From a checkpoint of a small image flow-matching model.
Model: 32-pixel images, arch uvit, norm layernorm, activation geglu, moe soft, num experts 64, patch size [4, 4], layers 8, width 128.
Data: trained on patchworks of several textures, 9.3 epochs.
Rows from block 3 of a small image flow-matching model, named by matrix and row number. Rows with one number within an expert belong to one neuron, the router's apart. Each number is 50 + 10 x the weight over its row's rms, rounded and kept within 0 to 99. All counts start at 0. After the name is the row's rms in percent of the matrix's.
After each expert's rows are labels from the 100 images, of 14976 (inputs lightly noised), where the router gives the expert most weight on average: "peak at" is the part of the image that holds the peak; "top examples" is what is common among them. Only what is clearly more common there than usual is listed. The data: patchworks of several textures. In brackets: how many of the 100, against the usual share in percent.
# router: slot weights (model.blocks.3.mlp.router.weight, 128x128, trained with AdamW), inputs 0-42
# gate: expert gate (model.blocks.3.mlp.gate, 64x64x128), inputs 0-42
# up: expert up (model.blocks.3.mlp.up, 64x64x128), inputs 0-42
# down: expert down (model.blocks.3.mlp.down, 64x128x64, transposed), outputs 0-42

# expert 18
router.36 094:40 72 82 45 35 41 36 36 54 32 63 43 44 60 48 61 41 47 41 58 49 42 44 52 54 37 45 58 40 61 55 36 44 59 76 63 65 57 48 52 36 39 52
router.37 093:45 37 53 51 59 62 60 83 61 56 67 57 52 59 43 68 44 52 48 63 52 43 60 61 52 48 49 60 45 68 54 34 55 37 34 31 30 41 37 54 42 35 63
gate.0 103:58 59 66 33 55 58 56 58 49 50 70 49 59 44 62 44 53 39 65 38 44 46 54 65 61 60 49 64 55 49 43 65 52 42 26 61 62 34 53 43 39 57 36
up.0 115:61 46 50 32 44 53 54 53 62 57 65 47 67 41 49 43 41 40 63 31 51 47 64 57 53 50 49 56 46 46 56 67 49 48 34 74 65 32 55 36 39 51 48
down.0 099:47 50 38 55 52 43 50 45 53 39 40 33 32 55 44 39 64 52 40 46 49 57 47 59 68 51 53 57 57 57 61 45 43 53 43 41 55 74 43 32 56 46 43
gate.1 093:52 57 43 41 33 55 47 68 56 46 37 40 46 56 49 42 62 40 50 50 52 53 62 67 47 63 50 30 51 42 56 46 55 40 55 56 61 48 44 38 66 42 33
up.1 102:76 36 54 52 54 48 47 56 45 44 58 47 37 43 48 64 40 41 38 50 43 54 57 43 54 46 36 55 45 53 44 50 37 70 68 44 39 47 68 41 47 46 57
down.1 099:42 40 55 72 53 52 41 53 43 62 66 62 69 42 63 46 71 62 51 61 65 49 48 46 59 60 34 49 55 48 47 55 52 38 46 50 43 52 32 58 40 50 47
gate.2 099:53 37 60 62 52 38 31 53 62 51 71 49 71 51 50 58 44 44 59 66 39 49 57 40 46 52 47 50 29 53 68 53 46 57 48 55 44 55 56 41 72 50 46
up.2 086:58 54 51 40 35 61 65 55 39 65 49 56 39 44 47 37 43 58 50 42 70 43 54 51 49 38 59 51 68 71 37 43 43 50 55 40 47 46 64 54 30 61 69
down.2 099:59 53 45 48 27 47 57 50 59 50 48 52 67 63 45 44 58 69 60 69 40 53 52 50 52 54 45 52 60 68 65 51 60 54 58 49 41 72 62 51 45 41 41
gate.3 088:57 60 53 49 43 52 37 51 47 70 41 51 38 65 49 45 61 44 57 39 51 45 58 44 59 63 36 53 60 43 65 62 61 40 34 60 39 44 40 33 55 49 57
up.3 091:59 42 62 58 59 50 46 36 50 36 46 60 58 36 67 62 42 61 46 60 43 69 44 45 29 38 63 49 52 55 47 43 47 61 58 60 59 50 60 48 44 48 66
down.3 092:43 50 49 58 73 53 32 63 60 49 70 70 49 56 31 53 52 50 63 59 50 47 57 56 35 55 35 71 51 48 41 48 39 41 57 65 38 39 50 52 52 62 56
gate.4 125:42 52 37 51 47 49 56 51 41 63 59 52 41 54 27 70 54 42 52 52 47 54 57 60 51 69 58 39 49 19 47 77 44 53 47 50 51 61 44 57 52 66 47
up.4 119:64 50 63 43 41 55 49 46 53 49 42 52 65 47 59 30 52 63 43 41 44 38 47 51 58 29 41 53 46 58 50 24 58 41 36 52 46 41 49 48 47 38 56
down.4 105:39 52 33 43 46 41 46 36 55 45 57 53 52 57 67 65 56 46 41 50 59 57 50 45 37 56 76 44 28 37 50 55 47 61 73 32 56 46 56 47 45 54 65
peak at: top centre (30 vs 9.4)
top examples: green (100 vs 45.5)

# expert 19
router.38 095:46 49 71 40 53 52 55 59 54 53 58 62 55 43 46 53 51 51 41 42 53 46 47 55 53 40 70 54 51 62 54 44 40 39 35 50 49 44 55 49 54 55 56
router.39 095:44 54 61 47 57 46 53 47 57 53 70 49 49 39 40 54 58 54 61 47 60 43 47 48 51 44 72 51 43 47 46 58 40 60 39 63 45 47 69 55 56 52 42
gate.0 096:49 53 46 50 51 26 52 39 35 56 55 51 60 58 50 37 53 42 61 45 20 37 44 55 63 55 57 62 63 40 59 50 56 48 38 46 58 53 62 48 54 37 56
up.0 089:52 56 48 47 62 52 49 43 39 53 46 50 44 57 43 43 47 42 40 71 44 44 54 57 64 55 44 37 53 48 53 62 52 48 35 45 54 54 51 51 49 53 63
down.0 105:46 50 48 63 41 52 60 30 60 33 45 53 47 40 51 56 46 55 51 53 35 56 45 49 49 47 53 42 58 50 50 44 42 50 48 51 58 55 65 34 48 43 41
gate.1 076:43 36 59 50 42 45 35 67 55 27 41 56 54 64 37 41 49 59 49 64 51 38 74 60 48 67 67 67 35 59 44 49 51 52 45 54 51 43 57 57 68 40 61
up.1 092:69 67 40 37 43 40 46 46 35 52 59 39 56 45 33 54 58 51 47 41 47 66 38 26 57 44 54 69 53 47 63 65 57 57 53 39 63 51 39 48 54 58 43
down.1 088:45 50 54 45 33 38 35 56 46 50 57 65 59 43 44 31 49 61 44 54 47 54 37 50 53 56 41 49 45 53 45 50 54 48 23 46 60 58 50 65 54 45 48
gate.2 112:44 57 48 39 39 35 42 46 58 47 37 37 63 39 39 40 57 35 55 53 32 47 52 47 62 55 50 37 44 38 44 52 48 41 62 54 59 62 64 42 49 62 58
up.2 094:50 57 54 42 44 23 48 41 46 48 48 50 59 51 51 32 56 44 51 49 34 57 45 40 65 61 58 44 47 43 50 55 49 36 58 54 64 49 62 39 36 51 59
down.2 092:39 68 56 56 33 33 39 45 54 48 47 55 34 41 44 52 41 39 64 62 42 50 51 46 52 46 44 45 70 56 59 72 42 56 54 51 66 47 50 50 47 41 45
gate.3 108:43 46 46 56 43 56 58 56 47 45 41 50 47 46 48 37 54 44 63 45 36 58 65 45 52 67 55 53 43 63 65 53 40 47 46 57 52 62 61 56 45 41 49
up.3 097:62 54 51 52 59 47 43 38 46 66 54 59 51 50 56 40 46 59 30 68 78 46 27 46 17 36 33 47 51 49 37 51 41 55 51 48 52 44 37 50 56 48 55
down.3 112:48 50 48 66 50 53 31 47 43 43 54 70 51 44 43 65 45 52 48 45 58 46 60 34 56 45 28 58 40 70 58 42 53 53 57 41 52 53 47 49 62 49 37
gate.4 089:58 67 62 54 31 37 44 40 64 53 55 57 42 53 51 51 47 38 42 69 48 59 32 68 44 54 55 63 49 50 61 57 62 44 30 58 51 32 48 56 40 50 48
up.4 081:43 71 47 59 33 42 57 52 52 63 45 19 49 41 60 45 38 43 68 55 48 40 38 58 65 43 50 42 60 44 51 55 47 50 42 64 41 43 48 46 41 41 71
down.4 096:65 42 59 57 28 55 55 46 42 43 52 50 49 46 51 57 43 40 47 50 44 62 59 37 35 59 57 43 33 47 44 51 44 40 47 52 63 36 58 47 51 48 41
peak at: middle left (29 vs 9.4)
top examples: white (98 vs 45.5)

# expert 34
router.68 101:43 47 57 53 45 58 39 35 60 42 44 42 53 47 43 64 64 46 61 54 43 69 52 26 38 48 50 41 53 38 34 61 40 65 68 68 59 57 66 50 54 55 57
router.69 098:59 29 42 55 56 71 50 46 58 46 36 58 59 47 48 65 55 53 45 49 37 75 65 31 33 54 43 42 65 53 32 51 43 50 50 48 51 54 48 44 57 61 65
gate.0 124:49 50 45 55 37 52 58 62 60 46 51 42 34 61 57 24 56 46 48 62 59 41 62 66 42 51 45 48 43 43 50 60 46 66 54 43 39 68 46 57 60 64 32
up.0 111:40 47 52 51 47 31 53 44 56 47 40 43 43 71 43 31 55 48 52 59 64 40 51 60 33 56 50 35 40 46 49 68 52 56 54 47 46 64 23 51 61 68 35
down.0 104:51 44 60 57 62 32 55 36 33 58 55 59 61 54 39 71 47 56 49 31 39 47 51 37 54 48 51 43 54 77 51 41 40 49 53 61 49 52 37 27 55 36 63
gate.1 115:48 54 51 46 40 40 43 67 36 47 72 48 45 47 54 28 47 59 60 24 56 56 52 66 46 34 52 36 60 52 47 52 41 52 35 72 59 27 46 37 46 66 46
up.1 112:37 54 65 54 43 37 47 54 36 50 59 70 33 41 62 40 50 60 44 34 49 39 69 62 54 35 44 47 57 53 58 56 57 52 38 63 56 38 57 36 36 58 40
down.1 114:45 56 40 34 66 52 52 58 51 57 40 53 37 34 46 53 54 62 37 40 62 40 47 53 49 45 41 38 45 37 52 55 41 51 34 36 49 58 53 36 50 45 53
gate.2 100:57 49 57 50 55 40 43 59 59 49 65 54 36 49 72 69 50 45 48 67 59 45 48 37 40 45 44 33 50 62 64 66 51 37 57 50 46 64 62 43 66 51 34
up.2 090:46 66 50 43 56 47 42 61 52 45 64 41 48 50 43 59 57 35 54 68 60 37 24 27 48 45 39 31 40 49 54 79 51 37 56 49 49 63 59 47 56 50 56
down.2 104:61 46 48 33 37 52 43 74 55 57 50 42 29 58 50 50 37 58 67 71 50 52 44 51 58 55 50 30 67 48 49 55 62 53 46 55 44 54 59 47 58 33 46
gate.3 111:53 58 61 51 46 35 47 58 59 65 31 63 31 48 48 43 56 42 78 40 49 49 36 50 55 51 58 55 49 41 52 62 65 59 55 62 32 28 48 34 54 48 56
up.3 089:47 53 48 50 49 52 39 47 48 54 34 46 57 42 38 60 55 70 49 44 57 61 45 58 31 40 49 54 53 58 28 61 51 59 67 34 53 49 43 66 61 45 57
down.3 093:33 67 65 51 46 34 39 54 45 58 48 55 39 47 31 56 40 52 39 44 35 49 52 33 41 52 42 50 38 51 37 70 48 46 57 37 33 38 37 57 47 59 43
gate.4 085:52 42 55 53 23 52 59 47 47 58 67 43 53 45 46 49 56 56 47 60 62 55 19 48 60 43 54 56 59 57 54 62 36 60 44 43 39 39 55 39 58 86 56
up.4 108:58 57 62 53 45 56 34 46 51 55 56 49 53 53 49 63 76 61 53 50 34 24 42 46 48 41 52 49 36 44 51 41 59 56 51 52 41 49 45 39 60 57 44
down.4 106:48 48 52 44 33 52 55 43 44 55 50 52 47 54 66 58 59 63 45 29 53 53 54 47 52 58 58 42 34 52 51 84 55 56 61 48 65 43 35 71 44 45 52
peak at: bottom left (32 vs 14.1)
top examples: red (79 vs 45.3); orange (72 vs 45.5); patches: two (51 vs 24.9); plain (38 vs 11)

# expert 38
router.76 087:54 55 57 53 48 52 44 32 35 39 33 53 50 50 52 53 46 48 51 52 33 54 53 41 46 49 57 55 58 43 48 45 37 48 66 58 65 48 53 51 51 55 57
router.77 092:40 45 43 75 60 66 58 41 60 53 63 46 50 51 48 60 56 50 59 60 41 54 44 40 43 52 54 51 50 27 39 65 42 40 46 41 42 36 51 47 50 49 67
gate.0 102:46 52 47 53 42 61 47 54 38 60 43 57 56 51 48 17 64 56 37 51 56 45 51 60 73 54 48 51 38 63 37 43 46 46 64 33 69 46 69 65 47 55 51
up.0 096:63 48 72 56 36 54 49 47 30 47 46 50 32 47 56 30 50 48 55 50 62 61 47 45 62 52 38 42 52 67 53 47 43 56 55 61 48 67 53 52 60 35 52
down.0 100:55 50 35 51 69 49 52 44 27 28 35 37 48 61 28 49 35 41 56 42 59 58 50 46 45 48 62 58 40 56 75 56 59 38 61 45 35 64 71 25 46 47 48
gate.1 074:40 55 61 60 24 56 48 55 41 46 59 48 69 34 59 59 43 39 49 46 63 41 54 71 40 26 53 60 51 48 53 52 59 50 35 52 54 55 40 46 44 61 55
up.1 088:58 39 57 52 58 61 51 43 60 48 54 48 59 66 48 57 68 37 44 52 39 37 42 44 50 59 52 55 61 38 43 44 57 22 57 45 42 49 47 44 48 56 34
down.1 096:44 63 53 52 44 48 40 51 56 41 49 44 52 43 43 58 57 43 51 31 37 32 55 63 52 60 63 66 46 44 48 41 42 33 43 51 55 57 57 53 36 36 59
gate.2 130:41 41 77 46 56 62 47 48 52 36 73 63 55 48 54 33 45 62 42 52 38 52 35 32 47 48 47 57 34 36 51 66 58 46 44 54 66 50 57 49 57 33 42
up.2 115:61 48 31 47 39 50 54 46 46 56 24 51 47 39 28 54 43 29 54 51 72 46 60 60 58 44 59 50 47 65 42 38 49 60 49 39 37 46 50 68 60 51 43
down.2 109:65 57 50 35 34 46 35 64 43 54 48 62 39 50 46 57 60 56 46 51 56 51 61 65 50 35 55 51 53 51 44 47 50 53 63 50 55 54 44 66 45 53 39
gate.3 088:71 52 41 48 40 32 41 58 57 55 44 45 62 53 45 48 46 63 50 65 42 48 50 65 70 53 53 60 47 46 54 43 37 63 39 56 63 52 55 59 27 68 46
up.3 094:43 45 48 49 50 42 58 52 48 48 56 47 39 41 40 42 57 42 62 56 59 54 46 56 56 41 39 67 56 56 41 60 48 63 40 42 57 37 71 62 44 53 47
down.3 094:45 58 61 47 52 55 55 54 68 69 35 41 41 62 59 46 60 49 46 53 59 44 52 45 37 45 57 50 66 47 47 68 52 36 48 44 45 57 51 43 62 43 63
gate.4 074:53 44 53 48 58 63 62 40 48 43 42 30 47 35 52 49 63 37 63 55 58 72 61 23 61 49 33 68 54 44 49 58 45 59 59 48 48 59 42 44 41 40 56
up.4 073:36 55 41 49 46 49 73 49 53 47 49 41 46 40 46 49 44 69 41 68 54 69 50 55 38 53 49 56 77 41 51 53 42 40 57 50 46 67 41 53 49 59 50
down.4 078:66 51 51 44 61 45 46 41 60 77 40 76 65 55 45 41 59 52 24 45 39 51 69 52 43 44 43 53 46 57 45 38 41 47 62 45 28 52 41 47 44 43 46
peak at: bottom right (48 vs 14.1)
top examples: red (85 vs 45.3); brown (79 vs 45.1)

# expert 33
router.66 090:48 35 43 45 72 67 58 83 62 61 63 62 58 45 44 66 51 57 47 41 59 53 50 48 45 51 65 50 48 62 53 40 60 29 25 33 30 41 41 53 55 37 65
router.67 093:52 71 79 40 43 38 33 40 53 35 52 47 50 37 40 54 54 51 48 40 57 48 42 38 46 43 68 49 44 57 60 50 38 62 70 81 67 59 61 50 50 51 42
gate.0 090:24 51 54 55 49 63 45 37 38 56 43 49 47 56 60 50 49 27 49 62 50 53 52 53 40 55 69 65 52 64 50 61 53 43 33 54 44 46 59 57 63 29 44
up.0 081:47 50 48 36 49 42 42 52 54 49 35 54 53 59 56 48 53 32 60 53 50 48 75 44 51 55 49 29 45 45 45 47 51 42 66 63 40 49 45 53 53 46 60
down.0 093:59 70 42 51 54 48 32 49 34 47 61 42 48 53 39 62 54 44 57 60 61 45 58 57 40 52 68 53 42 57 34 45 51 51 68 49 36 36 62 35 55 58 45
gate.1 125:48 41 56 55 50 51 55 39 56 41 43 56 64 40 38 44 48 39 54 54 31 50 59 69 37 52 51 39 61 50 26 56 66 52 55 57 39 48 57 48 50 43 51
up.1 129:60 57 39 54 48 55 44 50 47 46 58 33 42 66 72 37 44 47 55 47 65 57 51 48 48 51 64 70 41 63 64 42 40 54 48 43 49 46 50 46 62 36 45
down.1 129:58 36 59 60 64 67 48 62 52 49 52 47 41 42 49 52 45 55 77 49 74 46 48 51 62 61 56 43 53 67 56 46 58 44 64 52 47 60 43 53 60 48 40
gate.2 079:45 53 51 65 63 37 60 48 39 42 70 63 60 64 41 66 62 55 24 64 54 49 60 48 64 52 62 59 46 50 41 62 39 50 55 50 64 49 29 53 66 30 51
up.2 079:52 78 61 61 65 52 56 54 48 45 53 47 33 61 44 43 41 49 41 39 50 47 32 51 37 63 53 64 47 45 38 36 51 36 67 30 52 52 55 52 54 44 51
down.2 096:78 59 54 48 49 50 49 67 51 54 57 42 51 40 62 48 57 45 54 53 57 63 45 48 60 62 61 48 52 57 50 52 59 69 64 37 54 45 67 55 53 38 42
gate.3 083:40 53 39 61 30 58 44 62 37 47 55 42 27 52 40 42 37 62 64 65 57 53 63 47 43 45 54 55 62 47 53 54 35 57 41 57 55 49 55 50 67 47 38
up.3 088:50 44 57 37 55 43 45 43 66 57 45 48 52 43 64 70 47 36 43 36 41 50 40 54 43 41 52 54 41 56 48 60 56 41 47 46 47 43 35 51 57 49 47
down.3 086:49 37 26 46 46 52 46 45 54 52 40 47 52 58 40 46 54 50 39 58 64 63 61 50 40 48 66 47 68 62 42 48 60 49 54 47 45 49 36 45 58 38 67
gate.4 108:42 44 40 29 39 37 53 40 51 55 48 60 46 41 38 60 49 40 52 39 46 48 56 66 50 53 57 42 55 49 58 50 64 52 37 64 55 57 65 35 50 42 74
up.4 124:48 40 46 56 60 58 39 51 29 32 54 37 58 64 41 44 37 63 56 61 52 51 51 58 46 51 61 64 45 64 44 46 45 56 64 27 68 51 47 58 55 50 43
down.4 104:50 39 65 52 50 47 56 51 59 50 60 45 42 47 60 44 54 54 41 46 49 36 35 39 39 54 60 56 52 57 48 57 44 49 63 45 39 49 41 55 50 68 51
peak at: top right (35 vs 14.1)
top examples: white (99 vs 45.5)

# expert 15
router.30 092:33 52 50 56 68 63 49 57 64 54 69 43 50 51 41 64 58 57 65 42 60 45 49 58 43 48 65 53 49 42 56 61 46 44 34 41 42 41 56 55 43 41 61
router.31 090:52 69 72 38 39 38 36 33 44 39 52 47 43 41 40 50 43 50 45 38 45 50 45 49 46 37 55 54 52 47 58 50 40 73 74 72 77 52 61 54 52 52 46
gate.15 106:70 49 57 52 53 59 39 45 53 21 40 43 55 52 56 37 62 43 69 40 48 42 46 41 41 61 70 45 63 47 38 57 49 56 53 53 43 53 47 35 50 65 61
up.15 113:73 61 71 63 48 59 50 54 63 37 46 38 43 45 62 47 60 43 60 63 51 51 36 52 64 53 52 50 35 56 47 48 62 43 53 52 38 51 34 34 28 54 47
down.15 102:57 72 31 46 55 51 37 46 37 47 42 41 45 72 52 61 42 40 41 63 54 47 46 69 42 29 40 60 47 53 47 39 54 53 66 43 53 45 49 60 40 40 47
gate.16 110:48 61 34 42 36 50 57 38 54 39 34 43 36 64 60 49 64 53 44 56 32 52 47 41 47 45 49 52 43 57 54 46 51 43 33 53 67 42 47 59 47 41 37
up.16 092:46 74 46 49 53 35 53 45 56 40 34 60 45 53 65 59 57 65 47 64 34 62 49 47 47 37 45 45 48 53 63 51 50 42 48 45 73 44 44 56 42 49 48
down.16 110:46 45 56 53 23 33 49 52 33 55 43 54 30 58 58 46 58 41 42 61 36 45 35 40 55 44 42 41 36 56 46 61 41 54 37 36 59 49 42 65 49 54 57
gate.17 083:70 48 45 63 78 61 57 50 58 33 54 43 49 39 41 34 46 57 63 49 48 54 50 36 51 48 56 62 46 43 44 40 51 55 52 70 59 42 41 46 35 49 49
up.17 089:53 53 53 49 54 59 64 38 53 44 47 31 53 33 56 44 63 34 50 47 60 38 50 66 50 64 53 66 45 42 51 54 62 47 71 51 31 45 37 35 45 53 49
down.17 095:49 49 55 49 50 43 60 49 47 41 49 65 41 31 59 48 59 52 46 39 56 50 47 35 48 60 53 57 60 45 48 46 49 35 38 66 35 51 46 58 61 45 37
gate.18 072:69 61 42 51 48 63 57 55 28 60 43 51 69 35 54 47 32 43 51 42 56 50 45 39 47 48 37 46 40 50 47 55 49 50 38 49 58 54 42 56 53 65 58
up.18 086:42 64 61 57 38 27 41 49 49 53 55 46 53 52 64 54 60 56 74 31 51 48 47 54 57 57 49 70 41 50 50 31 61 61 55 73 57 57 55 41 49 35 50
down.18 093:59 49 60 58 39 36 45 45 65 55 60 44 55 60 45 51 69 53 52 39 51 37 48 35 54 66 50 58 56 35 48 48 56 59 43 63 47 55 47 57 51 53 45
gate.19 083:58 51 54 47 63 63 54 37 44 62 47 64 56 51 35 63 41 52 67 64 54 41 35 48 60 74 39 42 53 59 51 44 37 70 49 55 49 45 39 46 56 46 55
up.19 083:39 59 51 25 54 47 49 44 46 61 59 62 40 45 55 56 60 51 53 54 39 55 45 43 62 52 47 52 46 63 49 40 41 42 54 44 63 40 50 54 58 42 59
down.19 085:52 45 49 56 52 54 45 47 61 55 55 42 59 39 56 53 55 64 47 41 51 75 52 53 52 53 82 60 62 54 40 56 55 49 57 35 16 50 54 57 63 71 45
peak at: bottom right (42 vs 14.1)
top examples: rings (36 vs 10.8); striped (29 vs 10.8)

# expert 45
router.90 092:52 46 51 54 62 51 49 55 31 48 34 67 54 47 46 46 44 46 52 51 46 59 46 49 56 51 58 53 53 51 53 38 44 33 41 38 41 41 44 40 51 51 57
router.91 091:56 38 24 54 67 57 54 60 57 65 53 53 55 45 42 56 51 53 54 57 54 51 49 53 49 58 57 46 55 40 51 56 68 53 34 30 21 24 40 40 50 45 62
gate.0 087:61 53 48 46 46 63 40 50 44 35 69 58 45 40 63 54 63 48 56 52 55 68 52 38 40 49 57 45 63 35 51 47 54 49 71 36 32 22 56 40 62 49 57
up.0 091:76 40 31 66 51 55 39 59 57 42 67 61 49 44 63 49 45 44 52 57 35 65 56 32 23 30 37 43 64 56 67 54 54 68 51 43 42 44 42 60 56 40 54
down.0 089:66 42 55 30 39 42 47 53 40 46 49 32 42 54 35 43 44 48 45 61 46 46 53 32 47 50 51 60 42 51 35 46 32 65 49 32 48 62 58 31 68 64 53
gate.1 100:60 49 50 55 50 46 56 45 54 45 66 58 48 54 37 55 46 54 66 44 45 53 57 45 35 50 51 77 52 41 52 29 29 53 42 69 44 52 37 35 49 39 38
up.1 088:59 55 47 48 35 45 43 53 55 57 48 44 52 61 57 54 51 48 47 34 34 48 33 56 58 44 54 44 42 58 43 60 58 54 43 49 61 33 53 71 35 59 75
down.1 098:46 37 63 41 57 54 45 58 43 49 56 58 35 60 47 59 54 69 49 71 48 56 56 52 58 55 60 46 36 61 46 58 39 43 45 55 41 39 12 51 54 50 41
gate.2 079:62 63 36 54 52 48 66 56 59 41 47 50 40 38 53 53 40 46 61 55 47 61 54 49 68 62 49 55 45 42 38 58 27 42 58 53 59 67 47 63 61 47 61
up.2 088:51 39 45 46 52 73 44 46 61 45 46 39 44 57 55 41 64 58 55 40 38 48 73 50 69 58 46 37 53 65 71 26 55 72 39 52 41 53 46 62 52 57 53
down.2 096:42 42 40 57 43 54 61 53 48 49 72 45 45 66 55 38 46 32 40 76 60 44 44 52 45 58 31 61 47 63 43 29 55 31 53 51 30 58 46 69 57 69 35
gate.3 098:68 54 33 42 24 39 58 63 42 45 48 42 38 57 53 36 47 33 40 49 63 44 59 63 57 38 54 31 37 78 46 46 53 66 48 60 56 64 55 49 45 75 49
up.3 126:39 49 61 49 67 72 43 34 61 50 65 43 54 48 35 62 59 47 55 39 54 54 42 44 42 61 44 65 63 30 42 52 52 32 45 40 49 36 37 59 52 27 47
down.3 104:42 52 47 52 53 34 30 40 29 57 36 31 53 50 32 51 44 54 62 51 63 60 44 42 53 46 57 48 47 45 58 55 31 42 65 43 63 64 59 41 62 63 69
gate.4 106:49 65 52 49 59 48 44 42 48 53 61 46 54 54 58 65 49 63 42 51 48 40 58 49 60 35 59 42 51 44 35 50 51 66 50 32 48 36 46 59 56 56 46
up.4 087:64 30 45 48 61 53 50 62 52 72 74 49 49 45 54 82 52 40 38 67 50 44 64 54 64 34 46 46 55 40 41 60 47 54 56 41 51 49 45 49 55 59 43
down.4 097:45 58 43 39 57 60 69 43 26 57 61 54 55 39 52 51 42 63 21 47 25 39 61 54 56 63 49 41 33 55 44 50 48 53 38 54 57 54 60 30 47 68 45
peak at: middle left (43 vs 9.4)
top examples: purple (88 vs 45.5)

# expert 56
router.112 100:41 51 43 43 64 44 60 78 47 66 65 62 49 52 39 56 34 52 50 51 61 44 48 69 63 45 56 66 41 62 73 31 54 34 30 34 36 36 38 45 36 26 54
router.113 099:44 85 69 40 36 26 39 40 41 41 63 48 40 51 41 50 37 46 53 47 51 36 44 64 67 41 57 65 37 53 72 35 42 57 67 67 67 45 52 48 34 40 33
gate.0 090:56 50 51 49 61 67 40 66 78 65 46 51 47 58 59 55 46 46 49 55 72 51 40 46 43 52 58 46 34 32 47 63 60 58 49 51 68 54 51 47 39 62 62
up.0 077:30 45 73 63 63 61 39 46 46 46 49 56 50 54 32 54 52 52 45 50 46 46 60 57 39 51 44 46 56 44 46 50 50 36 58 55 34 54 32 52 63 50 41
down.0 083:49 46 59 72 47 38 45 52 57 55 44 27 70 66 40 54 40 38 64 45 43 30 61 50 61 65 51 47 42 43 57 70 54 62 43 73 41 63 37 61 55 40 55
gate.1 096:40 61 43 60 46 61 47 58 63 35 53 46 42 47 55 70 47 52 33 58 36 65 51 70 56 36 41 48 47 71 28 47 41 45 50 43 59 38 69 74 41 44 47
up.1 099:50 57 49 65 33 55 54 71 64 34 64 49 44 53 60 69 40 68 24 66 48 56 49 55 56 50 51 37 51 75 40 42 45 52 53 54 52 51 83 62 32 49 55
down.1 105:34 70 44 25 48 69 72 48 52 42 47 41 26 48 49 37 57 52 31 43 59 36 60 41 38 36 63 33 35 37 53 55 62 37 52 58 51 44 46 37 46 54 63
gate.2 105:55 55 41 61 43 55 43 50 49 64 32 48 37 53 59 27 54 48 54 53 61 42 64 43 41 52 44 37 51 30 45 48 63 47 41 58 60 37 56 43 49 30 55
up.2 119:58 58 49 64 39 51 48 48 50 49 38 54 36 63 53 26 56 54 62 53 58 45 61 33 46 50 44 37 46 43 49 37 59 43 38 59 49 40 63 49 33 33 51
down.2 107:56 49 39 63 52 31 37 49 41 59 45 51 59 45 57 47 49 36 51 55 49 41 41 57 67 51 48 40 52 51 52 57 42 37 38 26 48 70 30 70 36 55 40
gate.3 083:51 45 43 58 29 50 29 40 45 40 58 33 46 34 61 58 43 46 42 48 45 42 45 40 37 48 40 49 54 54 54 58 59 77 36 42 59 48 38 50 59 50 51
up.3 086:51 32 54 42 51 34 35 34 43 40 56 46 60 47 46 67 41 43 38 45 34 32 57 52 41 50 48 54 69 37 46 63 67 60 43 44 61 57 26 60 67 56 60
down.3 088:53 66 50 58 54 65 47 59 73 55 51 47 29 44 51 49 52 64 36 35 52 50 35 46 49 58 60 60 50 63 62 65 54 50 41 41 62 26 60 43 42 54 38
gate.4 107:51 40 58 35 47 38 57 55 64 55 52 54 68 48 41 75 59 50 50 41 44 51 57 55 45 44 69 62 44 55 46 62 46 35 54 79 41 50 29 47 39 49 62
up.4 107:45 51 53 53 57 54 66 58 52 53 46 36 40 55 53 48 58 49 46 47 46 42 51 49 57 62 70 63 45 56 31 55 63 56 58 47 58 55 33 56 47 64 54
down.4 097:36 45 34 69 61 44 37 46 71 62 50 41 50 22 68 39 43 41 58 63 69 40 49 48 46 49 54 56 60 58 64 41 48 59 43 53 69 51 62 49 53 36 41
peak at: top right (35 vs 14.1)
top examples: teal (100 vs 45.6); plain (40 vs 11)